Weights of a small CTC audio transcriber.
Data: trained on melodies that start on their tonic, played by one synthesised instrument, 26041 training examples, 67.8 epochs.
Rows from block 3, named by matrix and row number. Each number is 50 + 15 x the weight over its row's rms, rounded and kept within 0 to 99. All counts start at 0. After the name is the row's rms in percent of the matrix's.
# q: attention query (model.blocks.3.attn.q.weight, 480x512), inputs 128-255
q.5 091:47 53 35 60 41 46 43 32 45 77 43 50 51 49 72 20 42 37 60 44 50 52 42 59 17 55 66 72 53 75 54 64 41 50 52 23 53 53 46 60 37 57 51 50 42 69 42 58 58 43 37 58 35 66 29 55 56 87 68 66 67 56 69 47 53 47 66 76 44 47 47 32 42 50 53 47 45 31 63 60 78 52 46 57 71 55 43 37 51 64 40 39 51 44 45 48 46 37 43 70 35 51 63 51 21 50 40 56 42 47 56 49 45 46 54 48 57 58 41 48 29 47 62 40 32 35 34 50
q.6 112:35 57 46 28 39 36 32 21 25 35 42 45 40 54 36 55 37 48 52 34 45 55 54 32 49 49 55 35 56 38 54 57 55 58 51 50 51 59 27 44 34 38 54 61 46 28 32 68 56 41 46 46 44 42 33 46 45 49 52 25 30 42 52 58 43 58 52 44 31 54 39 37 55 58 63 41 38 59 52 50 35 55 66 62 54 44 44 55 38 46 57 59 57 59 51 51 56 28 39 53 63 43 51 48 41 43 59 49 63 43 56 48 40 55 56 43 47 61 46 35 44 36 53 51 58 37 49 48
q.7 106:33 42 52 59 65 52 66 44 68 56 58 41 38 65 57 51 58 54 51 38 64 57 36 36 51 40 43 51 63 55 48 51 28 44 64 62 55 43 32 40 42 72 39 60 58 58 52 63 48 62 57 43 41 41 43 43 55 60 57 42 71 62 47 45 60 56 46 40 45 60 69 39 52 38 50 56 39 62 58 49 56 51 33 47 40 49 48 77 33 65 27 48 25 61 44 54 36 58 60 51 34 36 51 57 72 59 52 33 55 51 19 43 45 53 63 39 64 41 36 47 49 48 58 34 48 59 55 39
q.8 106:31 57 47 67 54 37 41 45 61 46 71 41 68 18 55 59 64 58 58 66 65 47 44 61 63 53 28 58 50 65 49 64 48 47 57 66 47 54 31 61 47 57 51 55 57 52 49 39 57 52 76 43 70 67 33 44 62 36 59 59 26 39 55 37 60 41 47 57 56 78 34 39 55 68 55 43 50 25 46 74 66 44 53 55 35 52 62 35 91 62 45 56 56 41 43 53 47 51 45 52 55 54 65 53 49 55 41 36 51 29 42 54 48 47 54 57 60 68 41 46 49 57 50 56 33 58 54 53
q.9 103:40 47 34 39 39 59 43 43 49 58 51 38 52 55 65 52 35 43 51 49 53 50 61 54 19 46 63 45 23 37 51 43 48 69 59 56 57 38 52 41 50 45 51 49 38 32 47 40 33 52 57 58 37 47 52 57 38 57 48 33 66 50 41 45 19 54 66 40 45 59 57 50 39 43 61 43 47 57 69 61 37 49 38 59 52 38 44 40 54 37 61 58 62 58 53 43 57 47 43 41 68 52 31 62 70 45 52 61 48 55 71 41 59 51 56 54 48 39 55 66 60 34 45 57 53 46 48 74
q.10 123:56 73 50 44 56 47 50 52 55 79 27 55 59 70 43 46 56 59 73 47 48 34 64 46 34 46 64 72 52 23 48 69 70 60 56 38 63 74 46 62 35 41 47 39 38 50 56 69 38 50 52 70 54 43 59 53 47 45 56 48 43 35 54 52 60 68 60 62 49 34 47 44 58 83 53 51 58 35 42 55 49 48 53 52 51 56 19 61 59 47 49 33 49 51 34 70 50 38 46 62 52 47 55 43 75 51 31 67 65 59 46 23 66 44 35 42 43 46 55 42 48 64 60 27 65 40 50 67
q.11 118:54 37 43 45 51 59 51 39 23 64 10 63 58 42 50 30 51 32 72 44 55 38 28 39 58 50 38 54 39 41 53 25 87 70 40 35 54 47 40 54 56 63 36 39 72 65 38 46 65 51 39 40 70 50 60 20 36 37 43 23 33 35 56 47 36 25 22 47 51 33 69 74 38 51 46 57 41 48 35 57 35 52 83 24 32 74 39 52 25 29 55 39 25 36 28 36 48 23 47 62 61 60 66 54 33 30 37 58 60 50 38 47 41 58 51 23 24 27 44 31 35 76 41 52 39 43 43 52
q.12 101:37 52 36 52 48 36 49 46 45 59 44 37 45 52 47 36 46 46 37 71 43 55 51 35 50 38 57 68 39 54 46 39 43 63 62 63 52 38 31 42 49 70 51 60 57 47 36 42 63 47 40 44 44 22 39 34 50 68 41 49 57 27 68 50 55 39 57 55 29 41 38 41 54 32 39 37 57 75 55 64 51 50 57 51 74 57 51 40 34 62 40 55 55 63 49 54 56 38 48 41 38 52 38 66 45 39 56 32 79 33 47 61 48 29 53 47 24 61 44 56 32 54 47 56 70 54 51 55
q.13 107:57 48 63 27 59 55 54 70 64 45 51 36 58 44 35 58 57 60 35 54 48 54 53 61 51 49 44 28 54 40 44 42 52 48 42 76 57 40 48 55 46 31 44 34 32 39 73 48 42 55 51 51 53 53 57 79 53 40 32 48 46 49 57 67 49 48 50 44 46 52 64 67 38 43 53 64 64 43 36 51 56 51 51 41 45 53 51 70 53 57 40 56 50 49 49 51 61 51 40 42 54 55 39 47 63 40 35 57 40 49 47 42 41 36 54 50 65 39 78 60 61 62 35 41 54 40 42 56
q.14 104:73 37 65 65 59 41 59 60 72 33 70 51 55 48 65 69 58 63 49 40 80 60 41 75 58 64 40 33 61 37 47 48 39 40 40 33 40 58 64 60 54 49 47 68 53 63 48 41 35 58 36 49 63 68 46 42 65 55 48 64 53 66 49 72 44 55 44 50 42 65 64 63 44 37 50 66 28 49 53 34 46 52 51 44 52 53 55 55 60 51 61 58 59 40 61 45 39 62 58 46 49 58 56 32 41 54 53 61 38 33 44 52 81 82 44 43 74 34 50 62 70 57 36 42 42 57 47 44
q.15 113:47 51 43 42 39 49 44 48 44 47 50 37 53 41 39 53 36 31 41 43 52 34 47 32 26 56 51 46 54 54 39 54 46 65 47 51 64 53 51 48 55 61 53 42 49 50 36 56 58 53 39 50 63 61 54 52 39 53 59 43 34 67 43 40 58 30 56 47 47 51 53 60 59 65 42 57 53 67 40 44 52 27 57 41 42 56 59 60 67 35 55 61 58 60 42 21 71 55 36 59 60 44 56 44 52 41 62 26 56 33 30 58 52 66 53 55 46 46 49 52 46 48 57 54 53 36 50 36
q.16 099:37 52 58 57 63 43 32 55 74 39 67 44 40 33 65 58 52 29 63 62 50 63 61 62 34 53 51 49 37 50 47 60 42 40 42 40 32 72 51 57 58 42 40 63 45 48 27 51 52 68 64 54 45 59 24 53 35 63 24 70 80 67 45 44 49 66 49 54 49 47 53 49 52 58 41 39 51 46 59 43 43 56 20 46 75 47 39 34 71 85 47 45 46 56 48 61 33 52 46 47 45 39 51 43 40 60 69 22 57 36 45 46 60 53 55 62 37 61 29 45 32 51 64 54 52 41 51 43
q.17 101:46 31 71 62 52 52 62 50 41 65 52 32 63 27 62 38 49 57 39 44 44 62 28 39 53 74 50 57 44 65 61 39 53 44 43 48 35 67 42 69 40 38 54 55 47 61 44 44 52 52 43 53 56 47 49 63 51 56 51 29 65 38 64 36 72 45 37 62 62 55 49 38 44 41 54 39 40 30 72 34 45 46 47 58 41 55 41 30 55 59 49 30 41 56 48 67 44 55 38 64 33 76 56 53 54 62 41 37 46 59 30 53 45 50 43 70 47 42 61 32 56 58 50 48 72 40 31 43
q.18 106:62 46 50 54 57 59 56 32 48 57 29 51 46 47 61 40 48 38 37 28 53 17 22 49 33 40 53 51 26 40 50 56 45 41 60 39 53 53 49 46 58 50 56 54 65 74 53 53 48 57 47 62 51 42 57 54 26 45 62 65 68 33 64 34 43 40 48 56 58 44 60 48 62 55 52 30 56 47 45 50 48 51 43 27 45 44 35 52 41 47 38 27 58 58 35 32 44 32 45 48 55 46 45 42 56 51 39 44 37 69 37 41 61 62 50 45 47 41 59 44 49 56 46 51 33 39 43 62
q.19 096:60 54 66 49 48 51 47 47 42 39 54 66 59 40 49 52 42 50 52 48 28 40 36 52 46 48 54 50 50 27 55 47 56 56 38 47 57 50 63 63 54 45 55 47 60 60 42 47 34 47 49 40 32 43 34 31 33 30 43 33 38 33 42 65 38 34 41 36 47 45 50 46 38 33 52 60 48 50 42 49 41 49 52 52 48 67 49 57 54 45 50 60 51 41 71 48 61 32 45 33 39 55 57 27 53 52 46 55 69 59 44 52 53 55 57 64 55 61 60 30 57 50 47 68 58 57 61 39
q.20 104:45 36 59 16 23 32 50 54 69 52 65 61 43 58 54 68 92 51 35 37 64 77 64 55 51 55 57 39 63 43 60 51 64 46 21 48 42 67 62 40 61 31 44 46 47 29 44 72 53 45 61 66 29 55 36 70 49 43 62 56 20 81 43 58 60 59 42 35 64 58 73 55 59 45 70 74 75 39 62 47 56 56 51 50 41 48 63 72 58 67 52 32 37 43 67 63 45 48 66 39 41 37 69 58 51 47 27 67 40 65 47 47 46 30 66 45 44 48 48 31 59 71 45 63 43 52 37 29
q.21 096:42 49 63 56 43 54 43 37 37 46 58 44 36 33 27 53 54 43 42 47 44 57 50 61 68 30 45 54 46 35 62 55 51 45 49 33 32 52 43 42 50 46 64 56 43 43 51 53 51 34 49 43 41 61 49 55 52 61 39 68 57 19 43 57 69 45 55 55 37 30 62 36 35 61 48 55 47 37 41 56 47 32 51 55 42 53 80 63 52 67 43 58 52 43 78 40 50 44 49 65 39 52 58 48 37 46 45 56 38 39 49 56 54 31 48 62 44 49 46 67 56 47 34 51 55 50 36 42
q.22 086:41 52 54 41 42 45 38 36 57 53 65 43 46 58 59 53 26 47 52 33 41 83 46 66 37 52 60 50 50 60 45 70 34 48 26 41 62 54 55 73 33 56 64 72 39 72 46 28 38 43 68 38 30 68 29 74 92 65 59 53 27 51 68 55 51 48 51 61 36 66 36 57 47 48 82 50 57 29 62 43 80 48 23 77 70 52 53 24 67 58 46 56 53 45 58 65 61 60 24 47 50 53 53 47 37 27 54 56 45 20 64 55 58 11 67 68 57 66 29 67 48 42 31 59 41 49 59 36
q.23 100:45 40 48 47 54 43 58 36 36 45 42 37 43 53 48 47 41 56 63 49 36 35 33 55 60 67 39 32 57 41 55 43 32 46 37 57 40 34 41 66 31 63 24 42 49 62 68 35 56 43 53 35 55 45 61 37 30 44 68 41 31 67 66 46 70 35 33 47 38 47 32 51 49 52 60 54 41 29 39 57 58 47 59 54 27 54 49 50 42 63 59 32 48 16 42 52 45 45 49 56 39 64 55 52 66 32 44 34 40 34 51 50 36 34 37 40 25 22 46 56 51 57 42 45 16 48 49 51
q.24 090:47 28 20 64 73 27 44 36 37 54 41 70 50 35 38 44 61 44 49 57 68 36 34 20 71 40 34 34 29 43 40 51 53 64 71 47 33 44 44 22 55 58 18 48 62 48 33 66 62 41 41 39 69 09 44 21 29 45 18 36 21 21 50 47 52 28 41 42 63 48 53 39 36 51 43 52 43 45 42 61 49 55 86 20 25 64 45 56 29 49 64 34 28 45 19 47 60 31 46 58 42 56 56 34 56 68 28 57 67 69 24 39 32 65 43 40 46 24 64 39 23 60 49 43 56 73 48 47
q.25 106:63 38 53 59 56 43 41 39 29 70 36 37 63 36 46 34 39 49 67 24 56 80 46 28 29 46 56 52 54 49 47 65 62 57 43 40 71 74 44 72 40 46 31 51 40 53 45 39 63 58 20 49 48 67 57 56 56 54 57 35 46 43 68 60 57 49 40 57 28 51 59 42 28 68 78 64 46 37 41 57 69 49 42 70 63 53 35 37 26 38 52 37 24 39 42 66 61 21 28 71 45 63 56 68 32 29 35 54 52 67 39 37 37 29 62 35 64 47 48 49 39 48 49 31 47 44 23 64
q.26 103:43 40 66 69 58 59 60 74 48 59 35 43 69 63 41 34 53 48 66 55 47 57 37 64 55 47 35 86 46 65 64 45 60 39 46 48 57 49 49 64 58 46 41 47 71 65 56 36 68 65 54 66 55 73 77 41 46 62 48 61 62 67 39 35 56 52 47 45 66 28 47 50 36 48 44 55 35 59 49 52 51 53 44 49 36 45 60 35 50 47 44 46 49 48 61 53 54 59 51 54 59 48 61 64 55 44 66 43 41 57 66 54 36 63 58 46 31 34 44 45 75 70 74 47 55 53 42 65
q.27 100:21 55 48 45 50 44 49 58 35 42 40 49 51 32 47 52 55 38 65 40 44 64 60 26 47 70 48 52 32 74 44 67 73 57 48 71 55 62 43 60 48 67 51 48 55 45 40 46 56 61 67 47 67 41 57 43 37 61 55 41 61 46 43 46 56 32 36 38 66 38 37 46 53 69 37 27 65 65 45 73 33 35 47 52 39 57 42 48 58 52 52 53 45 61 49 40 52 61 46 51 52 56 47 68 63 37 63 26 57 63 57 53 35 59 58 42 08 53 34 47 39 40 58 62 56 70 67 47
q.28 102:57 45 60 56 48 42 47 46 60 37 71 38 62 53 60 43 54 47 53 47 65 55 48 53 59 79 43 54 57 59 49 42 64 34 38 52 50 41 29 55 49 53 41 65 61 60 47 55 35 45 50 45 49 44 51 57 29 54 43 54 41 54 50 27 54 54 23 43 38 54 64 57 36 38 38 37 54 57 51 39 42 53 63 41 30 46 44 45 49 41 46 59 36 44 46 43 54 61 50 35 73 41 41 31 28 58 47 46 28 48 40 54 40 49 45 44 65 60 24 52 39 58 24 49 54 43 53 38
q.29 099:63 64 67 63 59 46 54 69 46 19 66 59 35 23 40 74 67 74 38 62 40 49 57 39 66 55 43 40 60 48 32 52 46 35 41 58 47 43 47 36 62 41 51 56 49 59 56 42 52 50 58 37 71 50 66 46 60 39 53 47 28 43 38 51 74 58 51 47 65 55 46 75 68 45 58 59 54 39 46 45 36 41 53 39 55 78 77 66 51 67 66 72 65 46 57 39 42 70 62 64 49 55 65 51 41 46 54 38 40 25 34 53 54 52 44 61 44 56 50 42 38 47 51 39 64 63 72 24
q.30 120:72 57 59 72 65 69 66 61 69 38 64 68 27 51 75 56 51 58 71 66 65 68 44 60 59 43 56 68 66 54 45 43 42 52 63 61 37 60 59 47 59 47 70 69 42 44 47 49 43 52 44 49 32 59 49 60 49 52 55 63 44 47 66 57 32 57 69 41 54 56 56 44 62 25 53 28 32 69 34 56 35 46 31 64 42 44 56 49 52 39 61 56 49 66 63 50 29 62 46 60 56 53 41 56 33 63 54 68 53 56 60 51 52 30 44 47 66 49 59 46 36 26 47 55 58 61 57 54
q.31 115:39 34 35 56 39 29 44 56 40 44 68 66 51 41 59 56 60 51 46 37 50 54 32 52 57 67 51 47 44 59 47 48 52 66 23 32 39 49 72 60 43 46 48 58 58 42 57 68 46 34 60 46 50 53 49 40 55 58 50 53 23 61 56 43 47 45 52 51 46 52 46 70 66 48 64 55 48 25 63 47 50 54 51 62 40 63 47 64 66 58 61 48 49 52 52 47 42 43 53 46 41 68 45 39 61 42 46 53 35 44 65 39 59 22 51 55 43 56 47 43 50 46 48 65 41 69 50 41
q.32 109:64 71 59 44 60 61 60 65 49 45 53 60 48 67 58 58 58 72 58 47 51 56 52 55 55 43 75 50 70 43 54 49 58 43 45 55 53 28 42 32 68 43 48 43 44 32 55 44 54 41 56 41 41 71 59 55 52 43 60 38 60 43 35 56 43 43 44 58 46 37 43 58 53 34 31 60 46 53 36 61 47 48 59 46 42 44 59 54 51 33 65 51 48 46 47 46 51 63 54 55 54 56 51 57 42 48 28 49 54 66 48 54 39 48 41 35 41 58 73 48 53 51 50 52 44 43 59 42
q.33 100:52 30 45 45 42 55 44 39 44 48 40 47 38 41 37 52 51 35 53 44 44 43 62 47 47 58 33 37 30 58 41 44 47 60 56 30 44 59 52 55 32 47 52 34 46 49 47 37 41 66 50 38 54 43 52 52 43 46 48 30 83 61 37 41 40 51 23 42 58 55 38 41 35 79 43 59 44 57 51 47 35 57 57 54 49 06 48 44 46 39 46 51 40 50 44 65 43 56 49 53 71 31 42 65 44 73 53 66 64 58 64 54 26 75 42 44 61 39 51 52 48 43 70 38 28 46 33 52
q.34 108:39 60 64 46 52 49 60 57 51 56 64 56 65 72 42 64 41 60 24 45 40 53 60 30 69 53 55 43 65 63 44 73 47 36 66 47 40 56 72 32 47 55 52 36 49 39 61 41 68 36 58 51 70 39 53 68 59 32 53 38 54 75 38 58 76 47 63 54 69 59 34 53 53 55 48 36 64 39 81 27 64 48 59 62 56 50 55 56 35 63 57 56 52 47 43 60 73 58 39 35 32 53 66 43 59 65 60 25 48 59 46 54 66 62 49 67 59 65 61 56 74 51 55 51 66 49 53 40
q.35 107:46 51 55 64 48 51 60 64 50 50 53 48 61 50 57 50 47 53 50 51 41 50 39 42 62 37 52 56 51 67 53 24 27 50 65 43 56 28 53 47 67 46 57 64 53 70 49 38 49 33 21 54 54 61 36 36 55 60 47 51 73 58 44 56 42 35 34 45 51 58 57 67 45 50 46 68 48 67 41 49 38 47 40 25 46 54 57 28 46 53 38 39 56 48 43 50 73 43 39 54 40 67 33 39 44 47 48 44 40 45 39 56 28 56 52 73 41 40 23 35 56 36 55 36 50 44 51 46
q.36 104:46 44 53 40 50 52 43 27 42 62 27 55 42 76 34 52 39 28 57 61 42 61 38 70 65 34 17 60 44 59 58 35 39 40 55 55 33 45 74 48 51 47 49 63 50 63 61 33 66 55 41 46 26 38 66 37 37 54 41 48 42 62 64 35 51 44 70 41 56 64 54 39 42 26 62 50 53 61 70 57 72 34 56 43 51 44 51 38 15 46 53 46 46 38 70 55 63 55 36 38 46 65 40 68 66 35 64 65 55 36 81 76 40 41 54 56 20 43 40 73 33 45 39 70 43 52 59 52
q.37 096:46 50 62 53 40 52 52 43 58 71 53 36 44 42 52 49 27 46 50 37 43 34 51 42 42 36 32 51 44 47 45 61 65 45 52 38 51 71 68 38 63 47 48 41 50 52 69 70 38 48 41 61 49 45 48 28 66 34 52 48 49 46 56 31 42 66 56 70 58 59 45 35 47 54 44 45 56 45 51 40 54 38 54 37 69 47 45 66 44 47 38 39 45 65 45 59 58 52 47 44 42 44 43 41 64 74 49 52 61 56 50 60 65 59 50 62 58 59 39 47 31 47 65 59 54 65 73 52
q.38 097:42 48 15 34 38 35 54 43 56 55 39 36 45 62 54 35 53 62 43 52 52 45 73 61 33 43 46 43 43 57 60 49 63 43 44 45 56 68 40 61 46 53 63 60 44 53 48 65 30 46 55 68 44 43 41 51 65 61 55 74 50 47 62 64 20 78 67 52 50 57 51 46 30 44 49 35 40 38 55 56 64 61 52 69 69 46 51 59 65 43 42 58 59 46 58 38 30 75 89 47 46 50 63 45 62 63 46 87 36 57 77 45 67 74 52 50 61 37 67 55 64 64 56 50 60 43 34 56
q.39 108:50 33 58 64 70 60 49 52 32 47 19 53 35 42 55 37 54 31 80 36 46 46 23 55 56 55 24 58 38 53 59 35 54 55 35 34 63 54 31 62 49 50 32 55 66 49 48 47 66 60 37 45 57 57 49 26 40 62 50 47 54 39 58 49 30 30 34 48 41 39 49 50 58 45 25 47 24 48 15 68 36 67 62 36 29 47 45 59 40 53 58 53 55 51 45 50 27 27 36 64 59 58 30 63 34 41 54 34 57 67 70 56 35 37 49 21 33 38 56 41 29 38 61 48 36 55 49 52
q.40 100:66 50 50 48 50 57 66 53 58 42 53 70 58 42 44 50 63 45 62 54 48 40 54 57 47 62 66 54 64 53 52 56 41 53 50 60 60 58 51 53 47 55 45 56 45 46 65 60 42 43 43 55 30 49 37 46 37 63 38 33 27 50 54 64 53 48 49 45 51 52 48 46 56 46 50 58 49 34 27 38 56 67 50 47 45 50 42 74 35 43 51 54 48 60 60 51 32 52 43 46 54 51 54 48 53 50 42 54 58 81 49 50 50 42 50 34 48 58 51 27 48 43 52 60 62 53 59 46
q.41 093:51 53 27 28 49 36 37 69 55 44 54 46 47 54 53 57 25 68 28 44 51 68 69 47 39 54 58 27 63 48 39 65 45 58 41 55 38 60 50 59 37 57 62 52 23 28 29 49 44 51 59 48 47 36 45 59 67 38 61 39 51 62 39 64 44 52 44 44 59 66 30 59 49 56 57 45 74 65 52 54 56 58 41 61 49 67 38 60 69 59 50 69 60 62 59 63 49 66 59 30 52 53 44 46 67 63 57 56 58 47 49 33 68 71 52 67 67 51 68 57 60 56 52 65 72 69 51 34
q.42 108:69 58 51 50 51 57 60 55 34 62 35 69 68 80 40 41 53 30 55 54 53 43 36 37 62 55 58 66 52 51 43 58 40 53 66 68 59 25 53 52 36 69 56 41 56 65 43 54 67 64 57 35 62 50 68 50 61 47 44 48 67 55 55 52 59 36 46 60 46 21 53 62 61 60 49 54 66 78 56 63 48 66 58 39 39 58 42 38 32 59 46 50 31 43 43 82 71 35 50 57 59 32 39 56 35 38 55 55 71 34 43 38 32 51 66 48 33 50 52 62 50 64 49 45 44 36 47 39
q.43 096:68 56 42 51 45 55 55 47 46 46 61 40 56 46 50 43 51 60 42 45 44 24 51 69 38 54 63 40 53 30 46 46 41 50 45 45 47 51 58 53 53 45 41 45 51 39 45 47 49 55 50 54 49 49 65 58 34 47 61 61 40 42 67 52 52 49 55 63 46 48 57 71 69 62 48 57 51 56 62 50 48 51 42 42 34 40 16 46 68 38 70 35 41 51 43 42 38 52 54 44 84 49 72 44 61 44 49 54 61 43 50 47 59 51 38 37 48 41 56 43 62 48 51 52 38 28 41 53
q.44 094:59 49 58 50 59 61 52 53 55 45 47 50 44 53 65 67 54 47 52 55 79 48 58 68 63 38 37 29 41 57 52 42 40 40 46 44 64 26 50 50 64 56 63 43 71 67 65 47 44 62 40 40 42 61 58 65 70 59 38 57 68 67 49 51 38 55 65 45 54 53 70 45 61 19 37 58 39 60 48 34 46 48 35 36 57 51 65 58 48 49 49 58 71 57 71 27 44 36 60 39 48 30 47 62 52 46 67 55 55 54 56 71 62 68 63 36 68 63 65 56 54 61 54 68 48 55 70 71
q.45 110:48 48 33 25 34 49 20 42 48 44 31 58 20 62 41 40 42 34 54 41 37 47 44 68 37 50 34 52 44 39 39 40 49 50 46 27 51 47 51 41 48 39 25 50 40 50 33 45 41 43 40 35 49 39 34 43 59 44 58 58 46 63 45 39 41 43 36 42 55 56 59 47 48 44 42 53 49 25 25 68 62 56 57 46 48 52 43 42 50 46 74 60 51 35 54 41 35 29 44 63 51 48 36 47 28 41 40 63 38 51 57 35 35 18 54 37 64 47 37 53 37 50 41 38 35 39 55 40
q.46 105:62 48 55 73 45 46 53 43 48 32 75 41 56 32 55 59 48 59 38 56 58 62 68 32 58 54 66 33 49 61 45 63 48 49 56 54 48 49 57 34 54 59 44 51 58 44 48 53 64 41 47 53 51 48 52 48 50 50 38 51 45 45 39 53 61 61 64 57 41 46 46 45 49 50 40 45 50 44 79 31 40 58 56 77 76 47 53 40 31 44 55 67 53 53 53 51 62 50 65 50 47 44 48 46 38 58 79 45 60 56 46 55 48 44 48 60 58 78 48 44 38 41 38 47 64 55 49 47
q.47 106:51 49 53 55 40 66 51 41 42 67 57 41 66 40 45 49 30 49 51 58 34 17 50 57 43 42 45 46 26 40 43 40 48 53 54 42 51 44 40 48 45 57 64 35 61 58 70 37 42 60 45 47 49 44 54 44 43 39 42 42 63 47 53 42 63 39 44 53 61 65 42 32 33 57 38 46 40 50 66 40 36 39 59 44 45 39 36 51 33 28 48 43 49 50 33 31 46 52 48 37 54 42 46 50 57 54 41 47 56 58 40 63 43 65 46 45 54 47 39 54 66 57 45 61 59 53 44 69
q.48 095:54 40 34 63 51 52 74 69 66 38 75 47 54 48 40 56 22 64 43 56 54 74 80 54 42 41 72 56 61 44 53 57 53 47 53 64 36 48 53 56 55 70 61 55 40 42 73 56 55 59 63 46 44 56 40 52 70 57 77 65 53 47 53 45 51 59 57 46 50 79 54 55 43 61 66 41 59 33 69 68 73 46 49 71 52 65 79 32 58 52 42 50 51 54 53 40 39 59 78 50 62 59 70 53 54 53 54 50 59 54 54 58 60 55 56 69 53 60 39 56 78 40 51 83 56 58 54 37
q.49 108:46 74 55 42 52 57 56 70 60 31 67 58 60 37 48 64 58 70 52 36 39 48 47 53 57 56 53 32 49 65 53 52 49 44 47 68 40 37 46 46 55 71 49 61 51 47 65 61 47 36 68 51 63 57 40 56 49 45 54 29 53 62 37 57 54 43 51 46 50 51 64 52 74 53 50 36 68 45 43 56 51 55 53 53 36 52 52 41 70 67 44 46 52 55 54 45 49 58 56 53 61 56 47 44 60 58 44 53 61 52 41 45 52 54 62 67 41 73 53 51 44 50 56 66 63 71 77 29
q.50 101:44 55 57 26 47 42 39 45 39 74 33 71 54 41 54 48 72 42 20 32 38 35 40 54 64 35 47 47 32 42 54 29 47 49 56 41 54 51 60 38 45 55 31 41 38 44 43 68 69 48 48 48 50 40 70 45 35 45 45 44 57 35 62 63 53 35 79 56 49 27 64 48 78 45 39 73 46 65 40 55 45 43 56 45 57 47 49 64 45 53 46 63 48 58 48 52 57 37 51 49 36 49 37 50 71 43 42 33 59 70 37 49 40 51 48 54 37 59 53 45 26 47 49 57 40 61 48 58
q.51 101:64 47 52 41 39 33 29 39 23 40 39 54 57 39 47 45 57 32 57 48 34 29 39 53 46 45 39 31 41 24 37 39 37 55 51 43 49 22 21 52 24 38 37 56 58 56 13 80 57 52 32 32 49 28 33 61 34 38 30 56 43 46 54 53 47 50 36 50 42 35 59 56 28 37 42 49 52 49 41 45 53 51 51 30 43 68 25 40 25 46 43 33 28 24 29 54 58 37 53 44 37 38 43 43 35 42 47 61 38 37 53 39 40 26 51 51 43 57 41 41 40 63 39 53 37 34 41 58
q.52 094:41 57 37 41 50 47 44 33 42 58 39 37 67 66 36 32 52 49 45 71 47 44 47 60 43 47 49 51 73 49 49 55 48 46 49 55 44 41 46 46 47 51 55 41 49 43 47 55 50 46 56 52 59 49 40 45 54 44 50 53 51 61 62 36 60 50 45 59 43 32 53 59 56 40 38 62 66 57 52 49 61 40 50 40 55 59 32 58 44 53 37 36 52 36 32 49 50 46 39 37 51 46 47 38 36 33 52 49 56 48 40 50 54 54 43 43 56 55 45 58 50 67 48 45 49 50 49 47
q.53 089:38 23 46 37 56 48 35 49 36 70 22 44 58 50 64 34 45 33 49 38 42 45 29 47 48 40 33 46 55 36 59 44 42 46 66 49 64 56 36 46 48 37 41 51 47 55 38 40 44 75 28 59 59 49 49 65 12 36 41 47 56 55 27 26 50 46 56 44 44 62 60 42 42 36 59 54 47 58 46 33 40 53 48 35 52 31 40 48 23 41 45 38 47 29 42 38 55 34 40 32 32 35 62 53 50 43 52 51 48 68 44 64 44 60 56 25 61 35 44 33 65 70 48 45 48 47 46 72
q.54 115:38 49 43 38 20 43 56 60 51 50 60 48 60 66 41 47 73 61 44 64 49 50 59 33 45 60 54 47 53 38 57 42 45 61 37 49 58 35 48 34 55 56 50 41 50 56 66 54 56 44 59 58 55 51 65 42 59 55 48 35 56 56 41 54 50 49 44 62 46 53 60 46 50 47 46 62 47 40 58 36 41 52 53 53 42 61 57 47 53 42 40 52 42 41 56 58 69 62 70 50 49 58 43 60 57 37 40 51 46 40 63 39 41 50 46 56 41 51 42 55 49 44 49 52 53 62 27 37
q.55 103:40 42 35 59 59 65 45 47 33 57 56 21 40 50 61 43 43 55 63 35 78 68 50 59 48 52 42 62 52 70 42 49 38 45 49 42 52 55 47 53 47 48 38 63 55 62 41 39 73 64 27 40 45 49 59 54 45 71 64 57 49 42 48 47 47 56 74 40 47 40 44 44 45 42 47 40 35 56 55 56 57 62 48 51 56 42 54 52 50 72 47 41 59 38 65 59 62 46 63 52 51 50 62 41 54 58 50 32 36 59 65 59 55 45 49 37 42 42 42 53 57 42 51 41 62 68 42 45
q.56 099:44 56 56 59 58 34 46 45 28 40 28 33 36 33 47 48 46 32 32 43 50 62 40 45 56 34 49 61 42 44 46 39 55 47 54 57 48 51 54 67 57 60 47 37 46 40 38 63 47 47 31 55 64 53 48 40 42 31 46 61 49 54 38 34 56 32 42 61 52 42 40 47 52 68 43 53 41 41 38 66 51 48 50 59 55 39 45 30 60 42 48 39 41 40 40 38 34 47 24 61 38 60 51 53 46 52 70 34 59 37 44 48 52 51 47 51 48 42 25 42 50 40 54 47 53 33 38 52
q.57 088:52 60 38 42 21 52 48 71 64 50 68 48 41 71 53 39 80 55 61 53 60 84 53 48 43 61 56 65 46 46 58 58 53 55 49 58 44 44 68 47 63 23 52 41 40 55 73 51 29 34 79 61 42 66 60 62 51 65 48 35 55 60 40 52 46 55 42 38 45 59 44 49 62 50 58 57 75 49 49 60 61 41 32 44 44 54 56 62 71 39 47 60 57 46 39 50 51 49 57 52 47 55 35 65 64 46 51 56 44 51 58 34 57 44 40 65 49 43 50 64 69 36 44 44 50 43 65 63
q.58 093:44 81 49 33 47 83 56 47 60 59 53 66 74 50 37 56 75 66 71 42 54 34 83 51 25 63 60 55 50 37 39 59 49 52 68 75 66 58 61 59 51 42 56 43 36 42 56 56 45 46 60 62 46 62 52 62 32 80 42 37 73 29 67 61 43 63 69 43 65 46 49 46 50 60 29 46 43 33 49 60 57 49 52 43 64 55 57 68 64 44 63 52 66 75 26 63 50 54 37 63 35 36 75 59 60 59 41 40 56 58 48 32 63 42 37 72 49 36 63 47 49 49 62 42 30 53 50 84
q.59 087:41 80 64 37 44 67 41 32 32 44 42 57 67 52 58 70 51 71 53 62 43 24 51 61 36 78 61 51 47 55 47 59 55 48 31 60 51 70 37 55 50 53 42 47 54 46 59 52 66 29 61 52 30 54 59 38 29 76 44 25 46 36 74 58 45 65 54 40 49 23 64 49 62 50 49 48 41 46 61 48 36 65 42 53 53 73 43 42 50 37 67 53 64 66 40 45 58 49 33 57 55 55 49 66 41 31 41 51 37 37 44 44 52 55 54 46 44 56 53 46 19 45 58 72 36 65 65 54